A small image captioner, trained from scratch: trained on rendered dice on a table.
Rows from block 2 of the image encoder, named by matrix and row number. Rows with one number belong to one neuron. Each number is 200 + 20 x the weight over its row's rms, rounded and kept within 0 to 999. All counts start at 0. After the name is the row's rms in percent of the matrix's.
# gate: MLP gate (encoder.blocks.2.mlp.gate.weight, 1152x384), inputs 320-383
# fc1: MLP up (encoder.blocks.2.mlp.fc1.weight, 1152x384), inputs 320-383
# fc2: MLP down (encoder.blocks.2.mlp.fc2.weight, 384x1152, transposed), outputs 320-383
gate.723,107,179,173,230,190,203,233,197,176,202,206,185,179,201,199,190,183,189,218,202,209,207,212,204,221,180,207,182,213,175,184,198,185,186,208,215,203,213,174,177,215,169,214,203,182,229,214,198,175,224,163,257,173,187,201,197,199,164,176,164,211,171,200,208,192
gate.724,093,233,193,208,222,230,237,198,197,184,232,196,196,177,208,219,229,187,203,180,207,201,206,183,191,218,215,172,172,221,218,203,212,202,175,204,191,232,208,204,166,205,208,148,230,176,207,204,197,212,213,185,180,226,196,191,199,223,238,211,170,208,223,231,221
gate.725,100,206,209,158,176,201,191,197,199,196,227,206,198,211,176,199,213,188,171,215,216,195,174,179,165,205,215,221,194,205,193,186,201,208,197,221,204,184,191,191,204,205,176,216,190,223,184,220,188,178,204,213,191,208,236,178,211,214,196,154,181,207,172,177,198
gate.726,098,168,174,194,192,207,232,177,217,185,196,201,195,241,187,213,180,188,193,164,226,229,187,168,207,209,151,142,201,231,138,197,224,229,185,205,215,198,166,197,186,190,203,212,172,215,185,199,173,160,206,188,203,203,192,170,174,172,187,188,222,169,226,188,185
gate.727,104,192,202,201,208,185,204,190,233,220,223,193,227,223,243,216,196,200,161,256,182,226,184,221,217,206,222,206,216,213,215,223,173,219,175,190,168,198,203,221,191,191,203,194,202,208,185,203,212,178,202,201,214,203,179,193,215,206,236,248,181,208,211,194,169
gate.728,109,194,208,213,193,260,219,224,205,196,215,197,170,200,214,160,208,232,206,189,209,175,226,223,212,204,194,202,198,190,156,213,186,216,182,186,243,193,178,218,202,181,216,170,207,161,241,194,231,215,191,195,185,168,205,198,208,199,205,187,227,195,180,191,182
gate.729,101,192,207,194,193,243,185,190,210,209,214,183,201,213,221,204,196,201,171,204,198,220,228,209,190,216,198,181,194,233,195,170,195,186,151,155,210,197,182,176,206,234,204,214,231,198,192,172,193,201,188,218,189,217,187,205,244,229,196,202,172,194,202,215,218
gate.730,094,184,161,196,205,194,240,188,198,210,203,183,174,233,212,201,174,232,210,189,225,241,210,155,217,190,202,204,227,196,203,209,241,215,196,217,221,192,193,217,191,224,223,181,216,216,164,197,247,207,201,186,182,200,183,196,185,222,187,191,186,197,237,200,197
gate.731,082,210,196,173,227,175,191,191,234,205,210,190,181,228,210,214,213,217,206,191,189,167,180,233,208,174,185,160,199,218,197,200,208,166,227,231,186,218,169,193,176,194,228,198,171,223,217,200,183,207,187,163,208,213,182,220,174,195,205,235,210,188,180,208,217
gate.732,101,190,188,200,207,197,207,174,166,215,206,206,198,164,209,170,187,229,233,198,215,206,169,210,198,208,223,193,207,210,169,218,186,232,183,189,227,198,180,200,211,183,185,162,206,172,180,164,188,207,234,203,163,187,162,191,220,200,180,210,178,191,181,206,199
gate.733,100,142,185,216,208,203,219,182,175,195,193,206,197,185,220,239,171,177,206,216,174,184,219,191,232,204,177,199,218,203,241,193,193,193,193,201,173,226,185,202,207,208,250,188,197,226,171,195,193,208,187,201,191,195,206,205,187,203,196,193,195,182,198,202,180
gate.734,109,174,190,161,175,197,184,182,211,165,207,170,184,158,190,198,209,164,171,203,210,187,225,216,222,194,206,184,181,180,221,207,188,209,241,182,197,202,184,197,188,197,184,228,200,245,212,223,242,190,203,179,213,213,220,169,191,214,232,171,190,189,163,192,195
gate.735,097,220,245,173,153,205,237,194,197,214,200,221,204,158,177,178,211,217,210,201,210,218,162,197,201,207,208,218,201,204,252,209,228,198,180,220,198,213,192,189,193,222,189,177,164,166,225,185,206,215,192,193,232,226,224,209,195,208,202,191,219,193,239,202,203
gate.736,090,216,218,210,199,200,158,233,194,210,239,215,207,180,187,185,194,151,193,222,220,205,183,195,191,211,221,150,206,210,185,214,189,214,189,217,188,205,226,243,182,204,225,194,190,174,177,219,149,206,213,201,188,180,203,203,174,203,221,200,208,209,217,165,202
gate.737,111,201,202,180,176,216,162,211,208,189,211,210,198,215,235,196,226,188,192,203,219,229,190,214,209,183,198,202,177,226,188,222,190,201,190,218,196,206,182,163,222,220,190,184,182,197,223,191,201,165,184,194,205,225,225,185,230,214,184,188,196,204,166,209,156
gate.738,096,193,189,189,205,200,195,188,213,175,187,221,270,220,199,219,204,218,185,228,211,194,154,162,172,195,217,194,220,207,202,186,219,196,195,198,161,173,199,196,195,190,192,206,166,190,190,178,189,167,188,185,178,194,199,204,219,225,191,199,178,195,214,207,160
gate.739,092,209,182,217,193,224,225,209,170,193,203,196,217,215,184,221,210,192,196,199,181,211,214,204,222,197,225,180,201,191,210,191,163,224,205,185,172,211,185,221,205,183,205,218,180,199,179,182,219,197,199,182,188,179,199,186,229,190,175,194,190,209,183,183,224
gate.740,094,176,215,213,196,190,196,159,174,199,178,234,231,171,190,205,222,222,209,168,199,231,169,189,242,204,170,226,179,219,194,217,203,214,191,233,233,162,212,150,196,180,204,184,176,214,200,215,194,198,203,198,201,215,234,191,184,130,180,174,203,211,207,205,165
gate.741,099,195,226,182,194,234,218,193,199,193,219,225,241,197,190,189,176,210,207,210,168,204,177,226,203,201,185,172,193,235,197,171,177,204,199,189,220,235,228,194,201,168,218,194,213,239,181,178,198,216,207,178,229,191,174,182,206,206,184,163,176,227,203,216,165
gate.742,105,188,206,196,200,193,172,228,217,204,192,209,204,213,181,198,206,195,201,200,229,220,179,216,189,232,209,194,170,202,199,231,164,175,210,205,237,192,197,191,216,201,204,225,221,190,183,201,191,236,248,200,147,205,216,212,207,212,182,186,211,185,202,172,203
gate.743,098,177,200,215,186,205,210,169,200,189,208,216,210,221,187,169,198,209,174,189,208,186,245,182,204,178,226,206,218,193,239,150,207,221,222,190,178,185,155,182,198,209,166,236,212,163,205,223,180,187,222,211,197,223,222,204,190,194,181,233,225,200,215,189,229
gate.744,103,201,208,202,193,184,196,193,187,219,207,180,225,205,219,211,220,233,176,190,170,197,227,157,209,207,193,205,190,196,215,187,238,222,180,191,189,202,175,184,187,214,202,198,170,232,180,213,181,223,151,235,221,180,204,201,193,205,201,213,165,187,216,235,183
gate.745,109,210,200,183,173,207,249,188,227,195,222,220,220,206,207,230,183,182,194,201,224,181,188,222,177,219,212,184,193,203,189,206,172,227,242,216,213,238,218,199,186,158,163,188,220,211,232,209,218,200,174,231,178,192,240,200,210,228,212,194,210,184,217,228,209
gate.746,086,198,165,211,239,182,216,195,196,197,202,188,143,190,200,197,191,182,190,194,213,213,184,251,205,191,169,188,197,192,212,235,194,185,154,197,187,195,217,187,176,223,221,206,242,212,204,188,169,172,200,166,162,227,226,164,214,227,210,202,191,213,191,175,203
gate.747,094,191,204,192,226,195,203,155,201,192,166,191,246,223,213,213,191,206,196,224,212,168,203,194,193,188,218,193,181,200,182,227,197,225,185,200,220,197,210,213,194,196,183,180,196,202,200,177,197,215,215,211,210,204,194,196,201,220,187,198,201,199,212,202,223
gate.748,110,223,217,214,185,207,171,242,192,197,204,182,211,194,171,204,224,223,219,181,194,205,200,207,192,208,216,208,192,228,207,191,201,218,205,198,206,164,197,182,231,196,209,201,167,186,205,162,176,194,190,204,180,226,211,212,229,193,184,218,218,176,201,237,202
gate.749,096,186,194,211,235,202,217,150,191,183,218,201,179,173,207,173,193,184,211,189,188,204,172,228,192,177,202,198,219,176,153,209,176,187,211,181,199,189,244,213,215,200,162,222,208,227,219,205,224,169,219,214,237,222,200,203,196,203,188,201,193,206,202,208,199
gate.750,111,192,241,220,175,214,206,195,189,217,208,208,226,199,210,245,236,207,176,223,181,194,193,231,213,199,225,192,223,230,218,114,165,195,178,200,201,212,170,208,185,206,174,182,200,206,216,193,153,181,192,200,202,201,212,194,192,179,179,202,197,219,198,183,198
gate.751,100,149,198,229,200,230,197,200,199,178,211,190,184,213,176,182,196,155,180,195,210,197,168,194,212,208,209,204,216,214,209,226,237,199,194,168,197,218,227,173,216,224,208,230,195,167,195,215,166,166,188,154,206,212,189,161,206,210,206,175,189,155,187,178,200
gate.752,100,201,231,216,184,191,174,189,208,220,234,205,161,189,197,211,207,178,194,193,162,221,225,182,224,223,178,171,222,203,157,215,173,233,201,201,185,187,206,196,187,192,235,198,199,199,209,228,185,177,228,195,186,180,231,183,173,191,222,184,190,182,182,175,205
gate.753,090,221,208,199,232,219,177,196,216,169,218,237,235,196,193,205,203,184,218,186,176,234,157,196,200,200,230,187,197,219,228,207,213,212,233,198,218,191,235,182,206,165,237,205,210,203,192,194,160,202,187,179,189,211,193,206,187,205,248,212,184,193,202,195,168
gate.754,110,192,205,174,228,177,171,178,221,142,206,215,225,198,218,214,194,200,200,194,215,231,164,201,183,201,195,189,216,217,247,217,170,175,218,187,205,181,218,190,200,205,165,211,190,185,176,189,200,217,218,182,224,185,216,169,182,233,222,215,190,206,208,160,170
gate.755,096,181,196,216,219,187,222,218,216,191,210,229,212,208,206,165,197,222,215,163,176,191,217,208,172,199,171,200,213,204,167,220,170,194,214,202,189,172,164,228,191,180,201,265,221,212,224,182,214,199,231,220,187,190,211,161,234,186,166,197,190,223,174,201,215
gate.756,102,228,184,221,209,230,207,197,191,180,232,218,173,167,175,193,205,220,230,198,203,187,185,190,212,175,219,201,195,202,204,196,201,192,170,170,186,210,178,175,211,201,191,184,195,212,206,185,169,194,220,162,193,201,187,172,238,246,180,203,161,226,207,236,232
gate.757,108,170,229,201,166,235,208,145,197,236,189,217,179,226,203,178,211,237,201,196,216,207,209,227,187,205,192,177,181,193,220,169,238,228,206,248,202,246,168,209,220,233,203,166,218,211,193,209,233,221,185,210,187,221,232,199,220,202,231,222,167,192,207,217,194
fc1.723,103,212,202,244,191,180,230,152,231,204,218,226,195,175,193,206,198,193,208,222,216,168,191,197,214,206,201,227,198,216,229,195,222,191,193,214,210,189,228,167,194,186,224,208,183,201,195,223,175,196,191,229,219,149,187,184,199,180,171,211,218,182,194,174,222
fc1.724,094,234,196,185,194,203,216,254,221,196,184,213,213,190,158,189,193,216,198,179,234,205,208,171,228,180,181,219,210,223,199,173,213,183,212,203,172,204,218,215,214,193,221,202,217,233,199,198,212,173,191,198,165,228,210,220,209,226,224,221,207,236,188,179,209
fc1.725,098,154,211,175,226,236,198,212,180,236,203,221,199,205,200,171,222,179,188,207,214,188,193,179,232,217,166,227,220,202,216,190,217,227,205,191,200,176,202,220,171,220,208,215,230,174,201,222,183,196,197,199,209,222,230,203,194,178,206,180,206,211,193,198,175
fc1.726,099,217,193,233,207,206,219,222,174,177,219,196,193,202,194,205,188,163,207,209,173,177,211,217,208,207,199,209,226,175,181,218,161,162,243,206,198,203,226,232,212,212,200,201,198,176,199,190,246,166,180,213,175,172,216,195,207,222,177,209,226,171,149,216,190
fc1.727,103,229,189,192,201,161,182,215,201,155,215,181,251,202,183,208,235,171,217,172,198,217,210,196,198,205,189,202,194,164,238,205,191,209,199,216,224,211,203,195,219,186,192,178,222,206,178,158,218,227,197,181,224,199,220,160,197,198,237,160,175,213,208,213,195
fc1.728,107,220,192,231,207,214,197,188,194,204,241,192,247,201,222,194,245,195,170,212,214,220,197,188,193,215,198,179,216,193,174,191,184,182,208,191,197,193,215,207,202,191,195,224,183,215,212,179,158,194,180,231,209,234,189,186,176,203,207,239,187,236,178,204,192
fc1.729,091,197,210,170,218,212,211,250,202,166,214,210,182,179,197,219,199,195,219,200,202,229,200,224,184,207,203,238,226,194,194,201,209,210,245,184,204,166,199,236,177,219,156,210,212,191,178,214,210,195,200,207,214,227,259,213,197,189,216,182,202,159,130,232,149
fc1.730,082,205,232,226,235,180,242,206,202,207,204,160,214,155,221,205,188,184,182,216,221,189,228,194,201,227,216,203,212,158,167,223,193,176,202,199,237,212,227,195,169,213,201,181,237,183,186,212,202,161,190,197,203,217,227,196,171,205,219,198,232,220,203,233,210
fc1.731,090,225,195,188,208,219,224,194,240,203,187,232,226,175,207,188,198,198,174,209,155,207,190,196,199,213,166,202,205,249,193,188,190,184,158,231,199,168,200,202,178,192,196,217,213,184,240,198,173,227,211,189,184,188,183,207,196,203,202,218,203,205,190,193,219
fc1.732,102,189,211,253,234,220,195,191,207,199,201,184,227,193,205,167,210,217,206,215,201,159,180,186,207,186,218,184,196,198,201,197,182,218,226,189,209,169,188,202,223,193,204,181,207,188,224,225,185,207,180,214,198,195,211,213,211,179,197,200,188,196,193,184,210
fc1.733,099,160,214,196,242,202,207,181,193,205,182,198,221,192,154,200,189,205,205,211,208,183,178,196,177,223,209,195,179,196,199,197,230,222,232,218,265,206,173,208,225,189,206,184,198,165,241,191,235,208,218,183,174,239,206,212,219,191,185,204,202,234,206,190,220
fc1.734,102,227,201,165,188,197,186,215,213,218,198,216,207,178,210,227,185,224,221,205,221,217,197,209,187,163,214,190,193,207,214,175,213,236,202,195,201,217,191,200,188,177,176,198,198,211,205,214,234,223,193,163,218,206,204,219,175,234,195,214,223,203,235,205,181
fc1.735,096,182,171,206,208,187,195,233,209,189,210,183,201,249,206,202,168,209,194,193,196,196,221,204,228,201,174,184,218,166,198,171,193,209,206,198,204,171,159,219,208,208,207,221,223,201,213,203,205,174,209,221,184,191,211,195,192,174,207,225,209,229,198,195,211
fc1.736,095,198,215,175,166,217,247,203,210,214,173,192,160,225,180,194,228,194,196,196,193,188,239,205,182,188,232,182,197,152,187,191,194,189,175,197,204,202,181,187,200,208,197,199,204,185,232,168,195,223,194,224,170,209,222,235,207,204,224,160,211,208,177,203,203
fc1.737,109,188,198,163,189,216,184,194,197,216,197,214,184,179,201,222,201,235,184,210,241,159,186,221,212,219,194,192,187,201,205,197,222,241,218,209,173,231,165,221,193,227,180,225,194,193,188,226,203,206,181,184,223,226,203,195,195,190,169,211,180,206,217,232,211
fc1.738,101,178,166,232,183,184,209,229,198,172,169,220,179,205,209,201,209,146,186,170,187,221,169,188,205,197,226,193,216,196,236,192,207,207,182,175,190,211,247,195,199,220,208,188,213,214,182,178,177,171,193,139,195,169,177,165,191,198,184,234,187,181,209,143,174
fc1.739,090,169,216,188,194,184,191,219,222,200,208,194,189,198,180,179,230,179,219,224,199,159,227,169,210,172,182,179,150,208,213,204,210,171,185,226,217,217,177,202,199,193,225,219,150,175,202,206,221,223,177,209,164,205,184,180,211,200,163,197,176,217,187,226,168
fc1.740,097,204,166,249,244,183,185,227,170,229,189,201,205,188,216,179,180,203,263,216,170,191,226,201,192,209,202,211,225,190,205,218,179,177,165,208,229,202,217,191,196,175,202,223,180,197,230,201,177,194,189,190,193,193,180,206,198,185,204,202,228,213,178,160,179
fc1.741,099,179,223,199,213,205,206,187,222,234,169,219,225,225,226,218,152,197,177,217,204,210,238,207,197,207,211,203,221,195,221,216,227,219,188,228,193,236,235,229,194,205,191,227,201,211,188,220,172,169,209,200,171,237,170,210,214,169,183,249,208,195,213,196,155
fc1.742,105,204,212,207,197,232,188,245,194,213,172,219,195,208,183,208,154,207,168,219,212,192,212,148,182,217,200,196,197,186,198,217,234,205,192,205,180,206,150,198,200,175,209,173,180,177,199,202,210,214,140,215,203,161,180,183,207,217,234,211,243,200,175,205,213
fc1.743,099,188,182,199,190,209,173,227,193,207,184,173,213,199,177,179,207,188,181,178,170,226,218,194,197,187,216,192,192,205,196,203,225,223,207,226,196,192,194,213,179,197,234,189,167,215,190,186,203,186,201,176,213,195,207,238,207,148,209,190,195,128,161,199,180
fc1.744,099,218,206,180,199,178,202,194,231,178,210,172,211,223,202,176,196,180,215,220,208,197,191,215,192,180,194,196,209,197,182,205,188,176,212,187,211,198,177,192,187,218,201,202,202,214,210,197,218,216,220,217,203,166,206,167,178,189,199,226,227,187,231,208,227
fc1.745,111,220,193,192,235,245,145,208,219,190,208,211,180,166,208,178,191,207,183,175,206,223,233,169,232,227,177,202,192,167,192,187,221,229,192,190,190,208,182,212,194,204,191,178,206,203,200,183,192,194,175,183,200,197,195,233,204,192,176,236,213,186,179,181,191
fc1.746,090,191,184,195,188,178,171,168,193,175,191,203,194,193,198,204,211,170,185,188,205,212,226,217,242,218,188,181,188,202,187,208,193,203,187,183,222,231,242,161,214,223,224,168,232,225,216,186,171,182,184,179,187,164,194,172,184,226,241,186,216,198,174,182,185
fc1.747,092,211,196,226,185,218,203,229,187,221,221,221,188,219,214,196,209,211,199,211,176,189,202,204,199,198,209,184,234,202,229,182,195,184,191,156,185,196,214,189,219,211,251,191,196,185,209,190,220,185,199,170,221,201,215,184,233,194,207,210,221,202,204,231,180
fc1.748,105,206,220,177,207,209,228,206,206,203,217,196,207,187,242,182,206,185,248,203,190,236,183,179,207,204,223,218,194,178,197,206,208,203,192,154,159,208,226,183,208,187,185,201,209,237,179,209,188,208,209,244,216,192,206,202,175,225,195,229,151,223,225,220,220
fc1.749,097,196,204,190,215,194,167,169,202,190,185,209,238,226,182,188,235,201,195,211,171,191,212,221,202,193,190,186,174,209,192,206,198,202,218,223,194,153,209,198,210,221,192,174,180,208,194,217,237,219,177,257,197,169,180,194,225,211,223,151,224,207,235,208,158
fc1.750,103,176,189,208,219,233,241,183,203,200,232,183,210,210,230,208,205,225,199,218,163,194,207,226,200,211,161,218,213,169,194,195,222,199,227,178,207,198,212,189,192,229,171,221,188,214,218,202,229,223,198,209,207,210,191,223,242,193,174,214,200,171,164,193,182
fc1.751,097,155,192,208,184,204,172,167,191,184,192,199,172,186,217,203,237,178,181,185,219,208,213,236,252,209,133,184,169,185,196,264,208,194,167,174,203,200,185,197,192,244,214,172,225,198,222,222,189,178,190,187,225,178,183,208,236,216,224,185,205,173,171,216,213
fc1.752,100,199,187,191,196,215,231,174,202,178,223,154,164,167,224,178,165,201,172,177,189,194,188,219,185,190,240,201,184,212,187,206,243,224,170,184,188,203,210,161,200,215,233,211,207,197,166,228,177,211,227,214,195,192,228,191,193,212,170,228,182,202,187,213,201
fc1.753,095,207,206,199,244,186,196,202,190,186,225,192,213,193,202,211,199,171,199,163,214,224,175,168,222,227,208,214,169,215,215,169,197,227,193,180,194,201,240,201,205,215,228,199,170,215,179,186,213,177,192,176,181,201,183,248,193,189,187,207,185,210,244,178,169
fc1.754,113,213,212,209,203,223,222,197,172,267,197,203,184,173,205,191,176,206,207,195,198,197,200,208,231,216,210,220,176,181,176,166,236,223,180,217,205,211,218,215,157,209,202,196,199,211,190,192,181,158,187,205,207,215,188,241,188,171,206,231,175,206,202,197,201
fc1.755,093,233,201,187,209,191,210,214,199,189,204,201,189,220,196,203,215,213,207,180,189,180,211,164,175,177,204,202,218,230,205,204,194,207,188,180,192,169,226,220,160,224,183,183,192,252,190,210,173,196,214,183,179,245,226,191,206,207,176,235,201,183,185,203,226
fc1.756,105,170,220,214,201,190,189,203,195,140,178,209,181,220,189,223,205,181,158,209,186,201,235,205,187,202,202,203,180,221,198,213,200,188,230,231,202,189,191,207,172,212,200,189,219,217,219,244,206,218,181,165,215,188,202,218,198,189,241,222,197,201,220,168,172
fc1.757,110,194,155,197,198,175,246,261,173,202,212,185,186,227,167,195,192,177,174,186,197,197,175,196,225,197,216,205,240,192,149,200,211,200,201,161,171,181,184,209,174,169,176,186,223,223,223,192,209,214,197,173,158,197,151,181,168,201,179,201,258,193,202,214,212
fc2.723,100,201,225,211,202,211,225,209,149,197,213,236,169,172,203,189,183,219,184,179,205,181,203,220,225,210,171,175,207,197,179,247,229,185,217,216,209,186,212,214,223,215,235,195,218,189,192,180,196,212,226,205,215,194,211,169,195,182,163,202,195,206,151,172,180
fc2.724,095,183,199,209,199,187,218,239,211,193,208,208,196,217,237,204,196,215,220,211,207,231,214,195,221,215,223,217,170,233,182,186,182,199,183,191,165,159,183,210,196,204,179,214,205,211,229,193,202,229,163,183,175,182,188,218,215,193,192,226,208,225,187,228,203
fc2.725,104,165,172,197,216,190,209,215,219,218,192,222,215,204,194,210,213,227,183,226,222,173,201,210,208,154,242,216,205,220,182,192,201,198,205,170,248,195,224,209,211,165,193,231,202,217,201,210,195,209,182,176,240,186,191,170,166,217,196,199,198,193,238,194,198
fc2.726,098,194,168,183,201,233,197,176,206,192,211,207,173,211,212,196,216,218,243,190,202,216,194,169,198,217,187,206,196,216,194,218,171,213,201,195,180,211,205,156,197,190,197,200,191,210,231,210,185,175,228,181,196,246,175,220,198,202,227,180,227,237,205,199,205
fc2.727,099,176,176,191,170,214,236,197,199,192,167,204,228,210,178,208,198,189,196,175,218,171,184,220,201,200,214,218,217,190,223,191,189,218,191,205,196,208,191,188,227,223,219,210,218,196,159,186,211,219,198,204,193,202,224,192,217,210,208,191,221,179,188,139,192
fc2.728,112,197,208,190,176,156,184,203,239,177,232,181,213,168,182,211,195,194,210,226,201,165,225,196,207,195,186,215,201,153,174,229,222,211,213,184,179,222,206,167,186,214,207,192,214,213,195,210,219,204,221,187,196,220,216,221,171,214,208,175,236,201,193,209,184
fc2.729,094,203,173,214,234,199,197,222,201,186,207,182,213,195,196,218,222,170,202,161,199,195,204,231,182,215,161,190,167,201,216,206,187,240,197,197,182,173,201,203,174,208,212,150,229,199,197,175,193,203,194,197,224,209,203,189,233,218,158,175,218,182,209,184,185
fc2.730,089,178,200,205,209,211,218,197,199,168,138,203,166,212,228,234,200,214,193,219,203,195,228,163,189,188,184,233,199,198,198,196,200,213,169,187,167,195,194,226,194,204,204,206,205,176,187,223,171,205,229,207,182,199,173,206,160,175,161,227,196,205,227,222,217
fc2.731,096,189,215,224,176,230,172,157,224,202,207,242,184,203,204,183,189,176,219,225,196,175,183,192,170,222,195,205,220,167,217,191,194,180,259,212,172,238,226,201,239,210,228,201,196,183,183,201,195,218,235,201,224,204,211,190,185,210,173,171,182,214,229,190,172
fc2.732,100,235,174,195,233,213,227,191,201,176,177,196,213,217,178,176,177,195,195,188,219,217,184,188,204,189,207,225,190,185,169,234,158,251,177,190,220,195,152,203,218,200,196,158,164,190,239,194,172,181,210,169,218,211,196,223,185,184,249,221,189,202,226,204,221
fc2.733,096,198,239,187,188,218,196,163,226,198,204,175,166,165,196,247,197,172,182,189,185,189,214,194,205,187,207,196,181,194,191,197,203,215,189,185,224,177,223,204,223,199,199,226,217,211,185,209,214,161,185,225,208,185,206,191,184,177,194,200,200,229,225,183,189
fc2.734,109,184,221,175,178,166,210,210,209,198,225,186,210,199,191,200,229,171,203,215,192,271,185,205,201,166,201,165,161,212,177,200,193,207,184,195,214,180,190,201,195,206,201,198,195,239,222,229,204,212,211,242,215,177,229,191,225,205,177,190,183,170,184,269,211
fc2.735,093,194,155,199,158,216,229,230,186,168,186,211,193,208,202,244,211,236,212,198,172,217,199,212,192,233,191,214,173,207,213,186,213,196,187,222,223,176,178,216,175,183,222,211,203,213,228,196,204,178,171,213,222,211,183,208,231,213,209,190,191,176,213,183,200
fc2.736,094,208,219,190,209,180,221,216,194,167,176,191,222,208,183,201,198,197,204,225,177,176,193,209,183,157,181,193,218,217,198,173,187,206,198,208,182,191,188,205,208,214,191,197,190,227,195,189,242,222,186,187,217,181,195,204,198,177,171,194,194,207,199,195,203
fc2.737,105,198,189,175,214,192,196,217,201,216,210,190,208,216,200,202,232,180,178,218,165,200,197,210,175,191,198,191,214,195,223,180,218,177,225,220,195,212,205,190,238,166,204,235,220,213,211,188,207,195,181,210,215,179,241,168,168,195,227,175,198,192,221,218,176
fc2.738,100,197,210,177,227,179,186,206,224,211,225,212,194,189,198,212,197,230,193,186,202,215,167,190,236,215,216,217,172,212,181,206,225,216,200,177,207,200,197,174,204,165,202,208,207,189,228,180,210,212,210,184,202,235,203,191,206,215,171,190,221,248,207,233,196
fc2.739,095,178,224,206,179,206,187,230,196,202,209,225,195,178,208,184,198,206,223,213,204,173,214,192,199,202,228,221,203,183,204,215,219,177,198,209,173,180,180,177,222,229,202,227,227,202,161,204,216,201,230,195,228,201,194,202,223,203,226,173,238,215,212,194,195
fc2.740,100,215,187,220,181,170,200,192,175,224,206,215,211,184,197,235,169,169,197,207,223,179,200,192,183,223,225,194,168,206,196,208,167,233,184,199,198,196,176,225,197,222,206,193,197,170,173,186,208,204,190,214,182,214,203,204,216,202,205,214,199,174,221,216,200
fc2.741,102,188,197,168,193,171,154,186,201,177,200,198,195,195,225,173,190,219,230,192,196,174,237,181,203,202,187,183,218,174,201,200,206,210,231,215,172,207,201,182,204,180,191,253,177,211,220,171,220,194,219,194,221,205,225,173,199,189,194,227,169,234,187,180,190
fc2.742,102,187,228,214,210,228,221,201,204,198,189,171,253,176,220,202,239,188,195,209,160,182,189,204,200,196,188,209,234,210,215,212,180,186,181,175,194,224,213,158,175,226,158,216,229,210,202,188,196,197,218,212,215,190,181,200,225,211,224,200,194,175,200,224,222
fc2.743,101,210,232,221,171,218,182,195,183,179,202,202,196,163,187,172,205,206,209,195,213,173,201,227,198,175,209,215,220,212,188,178,208,224,187,230,202,229,153,206,211,182,211,213,202,221,221,180,201,188,176,165,178,195,167,199,149,182,182,184,203,201,193,193,221
fc2.744,099,210,217,220,222,221,195,230,209,202,164,163,234,234,201,208,210,191,179,149,210,184,191,176,193,213,188,222,215,199,192,183,189,167,177,177,180,199,216,174,231,217,199,198,181,192,203,200,148,194,230,164,202,195,223,189,222,172,197,215,200,196,215,172,210
fc2.745,104,205,221,176,178,191,202,211,230,155,210,200,213,208,192,159,199,193,221,223,214,192,226,223,169,171,186,219,207,203,216,220,191,228,212,183,226,189,192,207,208,169,190,205,184,194,208,191,207,232,192,211,197,189,223,190,220,208,182,205,198,196,189,218,182
fc2.746,104,243,196,193,192,221,218,190,180,192,183,207,224,182,201,180,201,167,196,210,233,207,195,236,213,207,211,200,187,201,216,212,224,214,193,236,195,202,176,236,201,211,215,188,212,228,192,230,225,206,199,221,203,211,194,234,253,213,177,193,199,219,211,184,211
fc2.747,094,218,182,228,186,177,183,205,200,202,235,229,204,204,196,195,182,198,194,182,192,190,219,211,163,173,217,195,170,209,214,153,160,185,180,209,164,220,177,166,199,183,206,185,215,199,176,223,241,185,216,179,194,229,220,217,257,209,174,227,192,188,211,205,210
fc2.748,099,196,195,222,180,184,221,207,203,187,177,231,205,198,171,189,210,206,184,223,228,177,208,193,232,175,182,170,192,185,189,186,182,231,200,210,198,225,182,181,168,210,193,209,199,203,198,229,222,249,207,200,193,239,182,193,183,216,241,232,250,205,200,190,197
fc2.749,096,224,210,181,233,191,226,179,230,209,210,209,201,202,163,197,210,199,173,178,194,179,192,170,173,147,198,191,173,208,225,188,243,220,226,246,210,207,225,204,195,189,185,196,229,218,166,209,192,241,186,178,182,205,236,171,204,206,250,164,246,202,203,205,200
fc2.750,107,181,180,246,210,181,175,212,205,176,163,205,200,189,232,217,210,199,186,206,238,192,182,168,186,202,208,201,207,199,191,216,147,219,163,194,210,191,210,209,189,194,241,208,206,227,251,207,181,188,211,224,235,194,220,190,195,240,231,200,170,216,220,177,215
fc2.751,098,201,210,251,224,196,236,218,186,211,225,189,200,182,218,177,192,211,186,225,163,205,164,243,205,210,193,193,182,219,246,194,192,179,196,229,172,211,206,218,230,218,242,203,212,238,171,211,199,229,192,217,197,175,194,175,215,189,202,215,156,180,177,190,218
fc2.752,098,203,213,224,197,213,205,225,162,186,224,189,213,196,199,197,183,182,221,231,177,207,174,199,159,200,138,229,232,170,203,188,188,199,197,206,194,200,202,165,249,230,223,229,197,244,222,206,172,197,214,202,212,178,208,209,198,192,170,214,193,199,223,207,217
fc2.753,094,224,213,205,200,183,205,186,148,207,250,219,210,202,203,215,208,194,202,173,153,179,182,194,230,237,199,228,219,200,221,213,209,207,203,194,199,224,211,211,198,202,223,173,185,215,203,187,172,216,233,191,190,217,169,190,206,249,210,194,195,190,196,167,219
fc2.754,097,225,210,199,215,194,185,196,232,200,201,195,203,221,175,202,191,192,206,191,206,207,176,181,223,216,187,234,209,213,204,166,181,184,162,189,201,207,217,202,219,204,182,222,175,260,200,199,215,210,180,217,202,179,247,157,170,202,194,178,172,194,229,196,210
fc2.755,097,203,217,219,215,183,232,180,188,186,204,195,234,207,182,184,191,185,185,223,186,180,209,233,195,214,196,215,183,201,171,210,203,178,171,183,187,212,162,187,198,192,227,207,197,197,223,231,149,200,201,196,188,227,223,210,208,201,206,217,179,198,200,204,188
fc2.756,099,182,177,222,215,191,197,182,235,206,178,191,201,210,178,212,220,191,180,198,219,234,211,175,178,202,238,192,156,201,177,212,216,241,213,206,207,211,205,204,178,161,221,228,228,192,193,182,221,206,186,229,162,179,230,202,192,202,194,173,187,184,177,194,212
fc2.757,118,191,200,190,157,213,200,187,142,219,201,182,206,222,206,203,188,196,204,175,208,195,184,190,205,241,144,185,189,245,184,193,217,202,204,194,217,213,175,208,218,201,169,179,190,174,182,196,200,216,219,207,178,215,183,171,217,176,213,187,233,223,232,172,177